Rows from block 3 of the image encoder, named by matrix and row number. Rows with one number belong to one neuron. Each number is 128 + 24 x the weight over its row's rms, rounded and kept within 0 to 255. All counts start at 0. Numbers have three digits each. After the name is the row's rms in percent of the matrix's.
# fc1: MLP up (encoder.blocks.3.mlp.fc1.weight, 1152x192), inputs 128-191
# fc2: MLP down (encoder.blocks.3.mlp.fc2.weight, 192x1152, transposed), outputs 128-191
fc1.661 136:156111128153140134100128122175128077118084126110087135142128128128112114119124128082124139084158162069098141128082128167152075121110128128098138148126188071128095128135158128125149132129115153
fc1.662 145:128142149128109091128207162109192128109099128128135128141161113132145084128139096141072105117112128128140145110099107140148128128170117098128115128128118128128122128128128100143128128083138132
fc1.663 109:128167128131134128131086151127128135128088128161128128167128116128124128149185128128100155107128124128116128128088077128128128118128161126128128116128136094128128124162155116144104158095049128
fc1.664 015:128128128155128128128196128128128062145138185072128128116128158100128147128128128128187128128098128128128114162153094166128080090128105128128182128080128142128128128119149111098194128087128128
fc1.665 038:076128134128128128079128128093195128119146128128128128128106158128056128128128128128128128128128128142128091154128128128059128128128128128128128128128128128128128155128128152128128176138117123
fc1.666 135:116128128102139128091128104094053128090143128128069133164099128128116117128155128143128182144177162128139128103111128086128128101171152132106126096128113109167128119128178137128127162184128147
fc1.667 007:128128091128128128087128086128128128191128128128107128128128092158172128128128099128128128091128128128097128101159102191128149128084128155128151129090128174128128072128128150148087128128166128
fc1.668 033:170080149116082130098114128115128128128128089128094128154128128128192128128128128087200128128146128067128128110138128128150177124128090128120065180128128128128128128128128113155128144100170134
fc1.669 115:147128128128138165130128121074117128181126146128125128104128133128128099128090071128128055128154140171128128129128139090152146203189128128180139100142159180094099128111128129143128100150060128
fc1.670 121:146128179128126128128128128128128126100094097128128128143120142177128104113090128174167141131155183128156137079128128128128115128112101128128128130114128075083130128128170128128128094115128192
fc1.671 166:128128163142085142126066120128128216109128128154119134105134191096120137098128139128138123106136128151123128103128128148128143128121128080166143133086128086110128154138079141129186162115128112
fc1.672 008:128128179058128128128128084128107077128128093128190128194128128128128128128128152139128128128128128128128128094128128128128128128160128128128143128128128069074128038128128128128167128128128128
fc1.673 133:128128151103102128131128054091128129159128135128114119187128128128128128153128109128133175128167092103139137117128128128114128128128128128090124148128099128139122122091140128149090113142072102
fc1.674 133:128128147161083164128103152098128158128093172122128103128111086147116157091168132151128095137162156128157128102128137128087128178128133094128217086090120082119149121157128134128128142106110128
fc1.675 159:128122223128138129142166127069128128128128132116128124180128128111126128128112166114135148123128128128133082119128128137128087128140144064192167128128128148128112171128135093089147178146151128
fc1.676 078:128128165086128128146128230165128163128128128140122128167128128123131106128138128128128128130128128106128128081118128129128137128128128128128111115128111170128128135177121155128128116128129128
fc1.677 034:128128128101099128138128132128125128148144138128128086128128128128109131128208128128128095128128168089148156116128073128128128128128131128131084128115128128128123128128128153128117128128128198
fc1.678 151:089128123128097107164128165145128103107096101128173128090134128161113151128102100072134117175117143104128128130106128129145128148128151128151128128128128135128119109118173128071092128140125128
fc1.679 072:128128161093128132128128128123128128128128128121103209128128105128128140091128128128162059152085128088128171143128128128128128128119161128128128128128128128128129128110128128128128157128142085
fc1.680 082:128128182128114128107162128128128072128128128128082138128128128170128142077150082101128084128128147128153128128128128128128128128144128149128128135128129077128131128174128128128095070128128128
fc1.681 014:128055128094128128128128128128128128157144153128128128128108128116096128099095082128128099115161128127128083128156128128128128128191100113128095128128128128128161128128128115145128128128128128
fc1.682 134:128128128128135128174128133128107078145128110128150086093088074128107128133128136169057181128157128169104124128122128150134128124131116108128141131098128119155139128128174140128144128128128128
fc1.683 180:128106128097154128210128127096142153144128147145128116128167156111128093167118089128174150118124122147102136128173128153140117116187128128144146147128078150150128128158128128197128128131065073
fc1.684 141:112165128081128093103112128149151110073128105128084111157128128128143128128128151148128128181128128128161123122128128128124128090094096090118149168128128128128128123128113128179084180128160199
fc1.685 102:128148133148128157143100128080128128128110109139204093070169113128128082128088187128127143117118128128128138128128128086153128128128103135130149128184124169055128163115136128140143128128142128
fc1.686 061:137128177128128121119128128128149131113128128128160128109128128130128140121130102128148114128072128128128128136120070152128153168128100128127078127128124128128128128128104128128173155098143128
fc1.687 060:128098128106128118113128147080129128128128103128128130128124145128112128128191128131176095161128128155106116128059160128125128122128165128141128202128128128128186128133185128105128128128086178
fc1.688 094:140131058128128128150195128140112138151187130128128133196137128128132128054115125118080122139128116084128120153128128151191156068128128128128128128128128162128145128128128104128128127128145144
fc1.689 141:116128173128128128113081128143128142172128128113146128102185132128079087128128165166165078128105122128209128128128114128073121128102128117109116099128137128107159135128128128128115128117128092
fc1.690 005:076128128128128128171128128128128128128187183128128128128119128128128128128128068128128128128128158176128128128128128114128128128191128128094128128128128128128128128128128128128128128128128083
fc1.691 079:128128227128128072163128162128128116128124160144108128108128156128128128096138159128140165170117146128113128084132147128075128128084128080142128140128116128128170128128095141128092128136128166
fc1.692 064:121127162128128139128128128128097187128128128115128128144146128158128166128128128106128137128111128128087128103203128194169128140128107154128128096128128128056120038117128073128187162128128128
fc1.694 124:123128128128132128198128153108108111128133128128203132128193128188154123128112128055128133112103128128128115128128128128128158142128172128147128128127128128128100128111116068087104128128201112
fc1.695 084:128128139128122104129128128093117128124128128128128097128095197128147128183083080132108128128128134128146160122146128116089128172128128128153128124128128116128128137128074128106090146120140107
fc1.696 114:179128128101128089114128151086128158128126119128152128128145128098149128128088104127128094128141128086084071098101128128170144128154151128128166201163128128118187128159100140136128132169078109
fc1.697 036:094128128128147128128128128128128064183128128171128128128128128147128128164128128128128093120128128124128128084128150128193128128128163128128128128128066128104128110128128128128128128128128128
fc1.698 123:124119090123128106111109128044082098128204134154128093128128162128099141128122163164135104128143106166128128128108128128146141098056128123186128128126128128128180092141083128144124115128128079
fc1.699 008:128128071064128128128128128128128128128128128159128085128128068128128128128128128128128128158128128128083128128128128128128128128174128170128128128128128149128128128128194128128182128128128128
fc1.700 116:114095136106128118158128127087185131128177125128128179128118105172066153095128169128128128128100136128106128128128155128112128128166144126146103102128159096128128116121134092147062119128092111
fc1.701 010:128128025128128128128128128128128128128128128128128096168128115068128128128128128128063122128128128128128128179128189128128128128128149128128128128180128128128128215153128128128128128128128128
fc1.702 138:128106146128121128128105142065128088144161227149099148074121114128128128128102186128157134128133128193125146157128106128127101124128139072116126113144188165163098149116068098120150128116128128
fc1.703 104:091104134156133128128113137128175128116128128128112089128128136149170133128089138128141121176142163150128128128114079128134128128120127160152178120128134128128166128122128150128091128128066164
fc1.704 024:128128100128128128111147128128128128128128128128128128128128128088128128128118128128128128128128128125128128110128128072128128157182166128128128128128128204128128128157134128146128128128174128
fc1.705 131:078128115128100128157127143128104147156128128162106128205128128128128088093144077193128128172150128128154128119118133083093122128128162128107157128103107101128114131183168128143151156128148128
fc1.706 110:128136128185172128128128112128127128128143106128128108128128085127089118145123128161128111128128194128128128128110076128128128121115128128157128128128137123071168116165136128113128128128128152
fc1.707 129:060128157128129095164117104128128097141128128189126128128128079197128078194128128105103125128128128103130131151173112137179105150128165104165128083128128083169128122100140142163128144107104120
fc1.708 009:170128084128128128128154128128128128128136128176090051128075128128059128173184167128128128128128128128091128128128177128128094128128189128128089110128128128128128128158128128128128159128128128
fc1.709 108:128128128128128128128126188115128224128113128105128184128128128128128128128128128128128112154128128099092127118128148177137095203098132128128123128128128117147036128102128128114142121126101128
fc1.710 154:091180126128119104193086128167129128102128156128120128191120128113171128128112145142128147155130128149142085142098100121128128128128126128128116070128128128128162114127180155071128124131162128
fc1.711 084:128076128128162128128119128128143141140128133064121128107116212128108125128121172128189128128169149128168128128157193128128156141126128125128097128128128127058118128095121128128128118174203150
fc1.712 097:138140128086128128128174099128115132159105128102128128128128114128116128128128129096128128128128128128128128150165128160128128128128128128128128128128173182168128009128202125128128126128128128
fc1.713 009:099077128128128128128128142128084128128134128128147074172128128128128153101128180128171128128128128128128128128128194097128096128096128128128128077099120144164128128128128128187128083128050128
fc1.714 118:114140137128128128119087148128142165128130137128128087128096192110128106128102128128078125128120096126080154135128120143141113113133156128128128128168099085123128128105128112183158128128128128
fc1.715 079:128079128128128128128128115172128029137128130116128128122136128128128128149128128128128060128130082128128128171177133135128166130128123128128116124128146128149128128108176084198128128147156128
fc1.716 037:128206165082128127128128172110134128128122145115100128128111123128128137128128083128128128101128128135130141128108084122110128088128108128128128140134128128128128102128098128133128128128128122
fc1.717 064:128082155128128128092128128128138065101128106128128127129128128128064128128128131128137066128128128208170128128128128128128141125128128077095128123149128125170128178128128128128128158151128128
fc1.718 022:128128109128128128098128128128189091128128139128086124128131158162128181159096097075128128130128128128128089128128128128128100128084128128154077128131165128079180074128142128128086128128158148
fc1.719 022:128128088128135128128165128128118117117128159128128128128128128118089128186128128128128128128128128107088147117128128176128128128173128128128143128128128128128128128128105128128194128159128131
fc1.720 070:128098128128128128128108068128132128128142073128128183128056154128128122131128128128124201175128128211128124141128128128110128134116127128128128128128096128111180146134128097128128128128063128
fc1.721 014:128128128099189128115128082111148128128128128085128112134128128128128128167097072128128128128043128128128128108114128083161128128157093083106158074128139118128128091176128128114139128128128099
fc1.722 080:128089148128129128105128128128072128145128178078111128160135128175128128141209128065128132139128128128110168128130128207128128099128128128070128128128128128128128112139173127128183122128128114
fc1.723 067:161128123131128084128128128095156081101128128128128150103081129135104185097128128087128116128152128062128128131110128128128160061164128128128128081051081128128086142122133144128108128180159128
fc1.724 126:133128128128128078140128140128131098105126176151115128122116174153162128128128136112126154128202128125128174128128128157128128107128128152124097151131161128128128127141128100161128160128042097
fc1.725 126:101128128128128176129115128128161140128128128149126128078128173128111128167128128128142126173139145106160128118164093128121128144134128128128128107125128087113099120153091128140128128128103091
fc1.726 027:134128128128156128128141096128128128142111161128128128093128128128128128128128145052128128128094128128128125128154128140128166166128090128156169128128087128128128128128177095059128128115147160
fc1.727 093:128078097128138128148192203128111165128128093145156128120062128128159128128128106132071128145165128128128121128084111145128128128128176115083128139116118050128128164128128128128128174053158128
fc1.728 035:136114048128128128080128128138128128089128144128128116128125164128101128128128128086128128128128128128128128128128121128170128128128098128128128128128200128108099080163094193128128128128128158
fc1.729 131:128128128085128114128128145128147140088128102125128102128128200151084128153136171145128128122128148085128145113128128143128128128128122128156128128128114104128187128128093113128091113129128128
fc1.730 013:156128128128128128103124128128198128128128135128128128128128092128128128128128128128119180128112124128112101102128128102128128081128210100128128128128128148154100113128128153128114128128128128
fc1.731 141:159108128128128102110132134100053123128124155128133150138128106106128128154128131129128145090128128083101107112128128118169140064193128130183128128134088128139122128128126129186128143139077107
fc1.732 141:143128147128128125138138078158113074128073057128099128122127128168161093076128120144128106118107143079138122121128128128138084128130147122128113140177128086185128131128086116128124128172135121
fc1.733 074:128141147128128128184128128159159128128151095173135128169124171128132116119108128128128152128128110128128138128145137113128142128128160134131083128128128120132128128128128113128128128159124128
fc1.734 027:128125196100116128114145128102128128128128128128131115128128155163109188150128075128158131128075165107128128128128135128074141128123128124176128149128205128128128128157128128151104128128128151
fc1.735 033:118085128076128128133128174128193128128107172113091128128127128128106128115128121131128128138128128128174061128102100128104123128166128128123180128128128128055068171173128153100128128128128128
fc1.736 006:128128128158128073128128128128189128128128105128128128095128128088128128080159128128128128128182128102128097093128128128128128128150128170128128128176128128128128128114128128080128128202128128
fc1.737 138:128128120151089138128059128128079118132118128132167128133128129136115169175097097128063112128140101128122191128166095128174128128062128138123128147144110129128128105128128128128159151128157091
fc1.738 152:128147137104142130078110096139146128126128128141113175128128135141188115119164128147128125107128128180134128128119149169142128128142128096124117128178108139128126105069128088152141128162074128
fc1.739 142:128086153154128128129114128169128114130129101124120128128103135128128128128099188128096151128128096087128145125146139128128120128128186079144156147121155128124106106154128173152111126128110088
fc1.740 079:087138104141128115118157128128128109056128128063182128128128128124128128125128128117128128128095128128154128113107128128110128128114180128097165128115128128128128128192107117128079139128118128
fc1.741 017:128124128118128128128128145165128095128066170154133128128128090128146144173172103150128128128128128128128128128112106128189141128128128128177128128128128128163128128080128128128128128105104128
fc1.742 069:114146118094128128128128128128206076128128123128187108128173128144128128128128159128128091084099147150138127128129128094128128128109128143128167120128128128103128169128101161128190128128128128
fc1.743 085:117128128128128142128128152135145121128129128128141128128128152128092128128128099101183147128096128128128128128128128149167106106128156128173128128182091096128157128128159128082172155116128128
fc1.744 011:128086128186164128075128102128088082128114205081091128128145128149128128170128137082174164128056158128128128127081183128164128099128128128128128128128128172128128128128128128128128155128128128
fc1.745 072:128204156128101083128149128128128128137128203115128099164128127128128076128130142128128085128141130128085128181128132072128132147162128128166157103129165088128128197128105128126194154128128083
fc1.746 084:128095113079128128128128110128128128128196128152193165128128136128128128128128128128078074105155128128118128128098191128140182128128128116128128112128128106128128128128075128128145154128128128
fc1.747 076:128118128181103120130128128128162164066117103128068111128043128128128125141109056160128112128128128128128098128128137128128138135088121128176128128128128128128108128128128128146128158123114128
fc1.748 097:085102145128148140128128154128128156120151068128106174141128128128146153128158111088119128128128160128128143133083128189116096085125128128139082115128112128122128128128142127128149128128128075
fc1.749 030:088128131128076128128128158128128128128128172189128128128128156128162128128128154119128128128128143100128128098128226128132085128163128128166136128132128104128128148188128162160128128178090128
fc1.750 016:128128128128128113128156128128200128108128128056128128079128128110128128128128117128128128128166128128128128128128128128128128128121128128128102128128128100125128128128128107128151128154161128
fc1.751 147:113148167153111132137128117128128104128091160155128142090167082150128128063128096104163128128142144115160168146152134128147128128128119098127160125163132128128103162128091153117118128176106129
fc1.752 154:095105128100128128125128115138134108128101134146172127112171128128128147128128163174128094123132156128099153100140128111095099210108120092128128138160107128128070111128119128128128069089087176
fc1.753 099:109128128102128077128114138172105156128128128162114128150143128109128128153166128128120156082128141058128143154128128194128124128128181128061117128128153140144090127128128128128128128128128128
fc1.754 037:087128128152154128095128161215094104109128194128160131128128128139128087128147128080128128128128154128128128080114131201128152152128161070095128152128100128128109128128128128128149128153128128
fc1.755 030:128128128128101084090177128128128102129255128128128128147128104128128095128142128128128096128128128128128128128107203128169128128128128110128128128085128128128128222128128128128163128128096094
fc1.757 019:164106128128128128090164094128128128128128132128128128128128092167128128128128072128128081128128128100063128128128126178178159103140128128114160128110128128128128128128128128123173128128128109
fc1.758 113:112128128128128128128136141113128108128136128128128128184128128121128096128128134177055173164128117128103151141128098128155137128128165128120128107128059081103148125149128135128122126128128145
fc1.759 130:117128128113205073164128127084117119128117120128135128128092154171128100128108115128118144128183136118104088129191128128118143178128129161115128128128128137136104136054157091128128128149087166
fc1.760 118:118112114128109078128128130150165116125150135100125128126107093128152128128128128123128149128147167105088104121128128128097128128128125128128138157128152120128115101113153120128169119128162112
fc2.661 138:110128128142176128150128153128048128128134128144128128076136128100128128113143128159153107164128128121128140119174095128116109170149127128128133079094128100128128205133090128127128128168088155
fc2.662 148:120123147096128128128158088169128128125170156112128128128116132128127128125069101128137139124128077128135128100124131151128128087128128128115168093112134128128083073128125124136128128133123103
fc2.663 106:128128128168128109111127092140128120128128135128148067128124128110129167128104128128128144148128128128107128128140096128128129128128128064128174155128169128114129076091173099128128154181128123
fc2.664 017:121162128149128128090102128128128234116186128135128128171128128128128128128173128128080139119128128128128146128128168128096139153128128128128128164149128092083148128117128179128128120128128164
fc2.665 037:128189128128128128184128162128128128160128108128099128104128128128115128128078128128124128128128128158100147087128062128128176090128144161095189128128171174136165157128131128167128128078139180
fc2.666 133:148161131128099128116157157123128128128086169055135128060131128128128135155128166128166096148100128121094128132128146128082161114130096147086110139084148110128128128128101109128141129153109128
fc2.667 011:160160128128128052128128128128128128128128128128128128128149151128128175128149128140156128128072128175128128182128157128128128128128128092128128128128128128128128186128095128128128128075128128
fc2.668 032:095128147128128071172115194126157105128128128128174128128128128128128096117119128128180125128128089156157128174128153128180126128128128182128128169128128128133155194128086128128128128128089128
fc2.669 109:128128128128128128128158139128128128134134132113128083128128128128126141128117128128132085154108128128119105128128132114099128128070049143152128098128113128128128074141128128081139128089128167
fc2.670 120:148115126141196128140114128128128155128128128128132094139087139211128151147134089139128128128162128127131171102131128184148108128114128121156108055098128128128183106125150099171109174106132128
fc2.671 142:128146064128136137096097128129052171125193119137128128128124117096123128128128140128128123162114159106205128152119132076155128128153152076128128073115094128127134129128141142142080134128129128
fc2.672 013:128128138181128128103085128106128194097176152128128129128149128128128128128128052128128128158128128128109128155089128087128128128102128128128156115069128172158088184128128128128084107128128128
fc2.673 138:121061099128118086152134109128128128128128100128191128128128128059128141080098128077130120128144134138071128125166178156125090149149154128128128142128136146130128128155128136128153102109122201
fc2.674 156:133128149128128124128123128094128181141159077128128147126128092128128163143167095121128160105108095130166128140097127131128151128129128128128107142128150123097128108128143141169128111128128158
fc2.675 147:128128066128128152124132123128110128112128128134125128103128128128128128152128098149128085106086128111165126076128099128128128176128136128118193160152137128173112109128128127128128128145128131
fc2.676 076:128108102150155128128084154128128128128131128128128128128128105128066128128128231128128128128128128091128141109128128128128084128128128206120155128128128128128180110128128078128121128128120128
fc2.677 035:128181128128128128127112147128090128128128128128102146130128128152128161128128128144105161128128128219128135108101130078128061128128128128128128120087161128088128128172128128128128147128128113
fc2.678 175:140132081169128128135128128102128121180139175158126139187101103109120112128170144131091087146121135136146127128128090128111128099103161126117092122120128128104128151148077136157128094153144128
fc2.679 072:170128128164128110128128122108116128128128110128118135129086128138128128126128093128122128128163102128103151132067128072101088128128128128128186184128128128128128128144126140191128154128128155
fc2.680 073:128150046128128128111120128128128128128128128119128128128128128140163128171043128128148128175128128109128140188128162128128128128128101128128176091128128128152128128128128128128128111128118128
fc2.681 015:128166123128128128156128102128128164128150104087128152154108128136188128156128128100128160128113094128168128128128128128128099149108128135128105128128128128101128128095128114128128128128128128
fc2.682 134:128131134128138128175145132212125151160151111178115127144124086104150117128090176128127124128173139155084128114128128128117123123128128128128086128113128128098133083098123127128108128128128092
fc2.683 170:128128135128128128116122128128086128159123132085144128104128158128128127118201139123107118104084128087088092182153108128165103166123128140172128123128097128166129128128147116125101148122097128
fc2.684 161:144074157127128128116141145095128118111128124128135168128166129128103128128128140138158117076093158128100112093128097152094100128128135163129135148140128105191077147128154128128099103158144128
fc2.685 102:162108128168140106128108144128128127128094164057128128088128167128109128151067128128128128161087128124095128128164119121128115139128147128076165128115128177174143128163128128119138125128122155
fc2.686 051:128128093128162128128128171128128128177128128128128128175128128128128128128128128142128128108128159128128128163165128128160128045128128141128128157128128128128171128122128043128115113128128128
fc2.687 054:155095128128128128099078128128126205128128128072128128128103128101128128128078109156128205108141107128128172136128128128131116184128107128128141128179208128128128128128139128203128128128128128
fc2.688 094:139144106188128123128134128128128157128128118140128128128153128088141163131128128186128139128087113128134128168128160128117117190151128128128128128128128096128128146128128067128203133106128087
fc2.689 137:128127095128096128116128128128128128073065109076128128092128128128162196128102124147099166128128128140095128149078147128128063128128137128087128142128133128128114128185061128128128128128128167
fc2.690 010:156128128128157128110128128134128182128128128069112128175128090128165128128128128182128162180128128128128128208075128134128128128093128128105135128128128128112128189136128128128128116075061104
fc2.691 081:128128076148180206114142128114128140128128128095079128134156128128133127128128107165128106128123130128128170128116128179128128114128146128159128059119141128128152102128128146106128117109190128
fc2.692 072:128138110157128098125128128164150128128128128074099128110128131072128113170128090119128128119128142128146128128127128128112099128128130168128128171116128160209072128128168180128115092136111152
fc2.694 119:128115155128128128128079128128147128128111128128079128160039193162127128128196128145128128155140128128128137166100142123128128153128083114128132128128105128095146141128112174128128128134076128
fc2.695 090:128128073095132121109128112144142128127092157181125128128128128128066058128128140128128128128128131133128128100128115093128120081093128119128128128128168128105128065165217128159128128128128128
fc2.696 108:128128161128128128128128128128128080147172154128128143120113128128128128128081128128128139140117119128094128128128128119128100161128133128206116078128128128128118128128157128128131117089146128
fc2.697 036:128160128177128090128128047128128128128155101128147128128166190097137195147128128145128128128153128128128128154128100128128100128113128128128102124128128091122088128131128128125132112128128128
fc2.698 123:180149107148155132145102082128190198128113102163160099116128128142158128164185117107128102128138129189133088072128128114128128151128170128103142115127128128128051146157128128128128138066128128
fc2.699 013:087128168178152065128128128128128180128163128128148128128128128128128128186128076101128128171097128128100128156094128128112128128101167128110157128128177112116128128128128167205106128128103128
fc2.700 133:128165087128128064086091128128161070154128128128146128145114128128157161157112113116136139149128107128128128128128091171109159097126118118128182137092122144110128117139128050120128093123128128
fc2.701 015:128123182128128086128162128128128128128163128128128184128128128128128172128128128128139162128128091128076128128128118128121128128116128138093128128079145128128128128110070152128104070128128109
fc2.702 130:128128075128128076126093096151072122128105128110187160128128128123038128128177128128128105096128128128128128075128147131120114123069128128128156116128128150128128176128109128128128123128103207
fc2.703 100:128128128125126128109083082125111095128128128133128128128140080128128098128173128128144128128095138128128136182128128049128128128128128107179143081143128128096105078128128112094128150128124128
fc2.704 030:128128142128128088128103186128101128128143128128128158128128128128128151128128128097128095128128128128128128128128128128128128083128128128128128101128128128128128128093093044128128155128128138
fc2.705 126:112102178128130128075170128123128119149128139167126127038128161128126128147097170128128128126143164144104180142099128128078128101128128128128128138128128128128101141128128159155128128116132134
fc2.706 106:128128128121128148100070128212142128128085128095109128128128065128128128128128128095128179128128155134128128128128128128128128128062163092171177128163128128140161072128128128167168128074122129
fc2.707 124:128113072128128128128140079128140191124128106092128147137196145128132128128128177133171112179185128128083128128130128128103142097163128174128128142084119128126090116128128128123128128128128143
fc2.708 013:128107128196110067122128097128146128128128128128169128127159080128152128172128128128098128128128103128128180128128113128128128080098128128128128100128184128128128128128096128207171128128063079
fc2.709 120:128124128176082128128128128172157128098147128128128128128087128149133128128128128112128128128128128128128171128128130111120162090138141140164128196142128128128125140128185115177159131128128120
fc2.710 142:131128097185120149156153128128125128087128109133076177118128128105128128130115128131128128128126172128106097090100128106204128128128125128128108099128183146131142128085128189088128128146128110
fc2.711 097:103127128128072167058115170174128153128143118128128128128128128121128128088081128135128128128063128192128128105107128128128165110128120122124094121128128129151149159128146128128128128128138128
fc2.712 123:128104182117108097128128091186115128128128133168106128128205128087127128128109120128128147108128133149128106145128128128098128128128144128158125145128128148128128187137022128158188125128128116
fc2.713 013:156161128165128128128128112137128187167128162128128128128128128128154128159128098132128128128128067128094128151143128082128095128128128128128128128128196128100128128128128128128164148067128128
fc2.714 109:091125159128177128128145128128142128128126128128128119080090128194128128128128173116136128144121128128088098128128146128124058193128128128127119151128128145128155158169128133078128091130128128
fc2.715 082:114152153153128128134120152087128188128128162134128128128059128128128087109162128128146128106128128162128128128128128097128128128148128142128128128128122128112128152128118158096128128128164128
fc2.716 032:128128128128128113196112128128128128128128090128128126181128128132128128128128128128128128132136128128128098128193167128128128141104128128128128153089128111109120128128128128128148128110128128
fc2.717 061:128163128128073100124100128128085092128142128128128128128128094131111128128128128151099128077128096128187164177128088090130115070118128128128100188128192128137128128144128128171128128098128128
fc2.718 022:128128108145142128114068093128128128128152128128128128128128130128128128178130131128128128128075163128128146128103148063128128110128128180118173128128128123128128128182105128128128067128048128
fc2.719 025:128128128134159107128101127128159128097128128128128210117108128128128109128128128127085139128128128153128128124128128082128128128117128072128128161128137195069144128153063163128128107071128128
fc2.720 072:128128117102066128128159141128128189128128128006104128128135103128164128130128113128128128087121128139164151128174091142178128128167180072116128128079128128128119119070128128128050185128167147
fc2.721 015:128128128195108089167128174128128191160146108128128128123128128081128128128150155128128128178173103128125128116093104128128124128071128129128128128123128162077055201128128128128169128128085152
fc2.722 083:174128141128128128067163128128128128157147130128147128098128128128128127184128128145160111108087085152128057128128128128104128128058161128176128128111128128132128209096091128128128128116092128
fc2.723 061:128128128139128128106128149128070128128132115163079128128128128128128197128129128128128128128160128128198141076128041128128128077128152128128132128128116076128058128087120128128128161088128128
fc2.724 129:082128128128161128113128074102079130128153096110182128157117186128186128125111128126089128128128128154128167128115104142128072113128155101134128128120128128078128104128114128142128128128128128
fc2.725 112:128128128066081184159115128116128143143086103128158128158137128128128128096128111128109110104163128166128102108104150128089101154128130085128135168128125124188144101093177152128128128128177090
fc2.726 029:096147128163181128128128118128128128078170128128128128128128128146128150128115128148121176185128132172128128128128128101128128128136128128058128128128128155128128128176062128128128128128128128
fc2.727 100:062128173128128128128063128135091128085130154100128089119144128131149156103128128125138172118098128081082128128128141112171128174128128128128128128108178128134128128128167111124131128163083064
fc2.728 035:143128148149128128128099166128149128128186168128128185114100128128128090128144087128128128128122139187128112097128128128120098128092148103128128128128148128128148186128128128140128128128128098
fc2.729 135:128159118128128128137120091128085096128128186128093128116128128128173122128128173076138128129128172128128128128128128128118128128146164128128088128128146145079108128218128118153150042128128128
fc2.730 016:128128157162128075163128128138095176096162128128128186159128128144128165157128128149128088128136089128174128147094106091128128128128128128106111128128115128128128199179128128185147075079128144
fc2.731 126:130078146125165155177128109124124128128188128128128157135106162171128128128128191093128091136164128128081128187129128128126083178121099131139095128128128131133128181128105128128093174129133128
fc2.732 133:128128142163128108112128128129128107123137094128128111213128092065128128129122128115128167117145128091128159128128113129128128128038128140128140141128124181174128128089128128188107128128128128
fc2.733 072:122128168128128128118128075099128128128153128080128195128128165128128100155128092136128078128133128128124138097128112139116128128128128128128065128150128133128114128128128128213128120156128128
fc2.734 024:172087128171143097093128128128128128128128128167128128128154128128141128128128116171113128128128128128128128162128109128128128128090128128102128124128154128128123128128128128128128113169128166
fc2.735 027:128143140128128128128134128128128128128128135179063128128107128128128128099128128128128064090128067104128159069133128099128128128128128144128145128128128128128137128128112128128153116085128190
fc2.736 012:128166128128128128128128128144086120128187191128155128128128128128158162128128108128118128130128091128128159157134128128119128128090128128128128128128169128128128128128128128128128097078066128
fc2.737 166:128144128116128119144170117118128113114118141102096081128185113087094132128128144108128128128128166128123128127136128164089128172129128182128128128093203161128128128116128117128135119124117168
fc2.738 152:128129084128128128128128094114114196130107077109128128128128125107136112131164142140128145128128128159139102075128150128128128098170125078114128124123139112128088128128150136054128128127128128
fc2.739 127:122128128128128154084097128097127128128120128128146128092101170129118128123128175128152086124159096128135132104128137103089094128119128128128128081128128086128128128135128128156128054128150193
fc2.740 080:138128136091128117054132138166128142140128150225077136128128134166128160131128128128128128121093130128128128107147128117128128128150101128128128128128128128070064080128128114128128092128121128
fc2.741 017:128151128180159128128103088128128205102162128112128165147128128145079117150141128128128128128128128198162128141128128128130128128086173091083128128079128128128128154128128154128168168128128128
fc2.742 064:128128076196093128128096128128128128128132150128128128122146128140143128128072128145094106156128068128148128168194132128128128128128128128145128218128088128128129128128106128128128128128155128
fc2.743 090:128128128206128128128128128128128075153128079094128051128128149128077136046061128128161137128154128128128146135128128128174101092128128128128155128097126066128128145128146154128128120128169128
fc2.744 013:182107128198111128108174128128128220165151128128128114106128128132128105128128128128128128128128128128159128128128122128128128018128161120095114128110167128107093128128128149185194098082128128
fc2.745 081:128128108153128094128135131128136141113167082171128128128128128141131128128035128128128128120171128177180100102128152129114138128095128121128128128128077162128128078128128136128128091128087128
fc2.746 091:128130128183060153128128144128128128162175085128182128154139126128145128128128128142090129128128128182128128127136061108128128128128108123128128128128128143128161141128161126128104167146128128
fc2.747 079:127112128128156128171128159127104128103128069128145128100128128128098110111122103128121128128109128135106128100128128116128052081128128128131128199128128122133128159193128138128100128128128128
fc2.748 095:211128128113128145057128128128113103128128128128128069128146126131128113132085138141174215133128133128128128128171128140169128110114123157128128150128180150085111128161128153128128174128168128
fc2.749 033:128128128128235128130128102170128128128128128128147128096128128128155142128128152123128086128099128128059128177104128194128131159068128128108142128128128163128119164171128095128128069128128128
fc2.750 019:128128178156128078128095128128128128143167128152128128128128128128128128121128152128128109121161128198156128128128137128069102078055128128099128128128162154128094167128106113201128128093083128
fc2.751 123:128128128128175128164128153143128128117128129128128105128128128086128155128128128128205125160150128160084100128128128128107101166128083136041119128163121111164096162128184124128128110079128128
fc2.752 190:128140128128065089128165128172128136152150128128128173084120149158165099128094124140128141128124085121128128118128128128128128049128108128135120122100149128158128128124148122117128154161112088
fc2.753 101:128128145128150128097137096169128128128146127080135155132128144128128128111128145110128128128140074148128165130128129124128083128128128149087153125153150128034181141125128105122128156195128128
fc2.754 037:128093128128096149089128113145128128128128128128105128128128128128137127128128178095053159128128141128128134128133128128120083128128091082128128128128154128128096128128128128152128128128099128
fc2.755 032:103128128176110113128129111128128128106142083128131092123128128128128128128128128193128128141169074128128128128128128080098098128128128128128190170128128128128128128128128161188128128128085128
fc2.757 020:099128128128122067128128128128119128128128128128128173128121128128151128128128128128128128128095127128176165088094128128089128128095128182128192128128128128128116159128128128175128128128128128
fc2.758 132:128128139128128128168154066128128128153137116128128128128170096182140178163118109098098103128128128128128187123128128125093127128111128128128114112106128146158128118139128128128087128111073107
fc2.759 137:153128139096120145128128114127128172169128128097128124128098128162128168129061128128155100145179062128128126123128100122135177128143128150093128128061130128108210127110095106154081128128146128
fc2.760 120:083174098128128128128113106128128128099128147168128124159128128128128129168128128128190128128147154128106146176136116128139103128124132128096151128113128128128128136104144083128121157128128214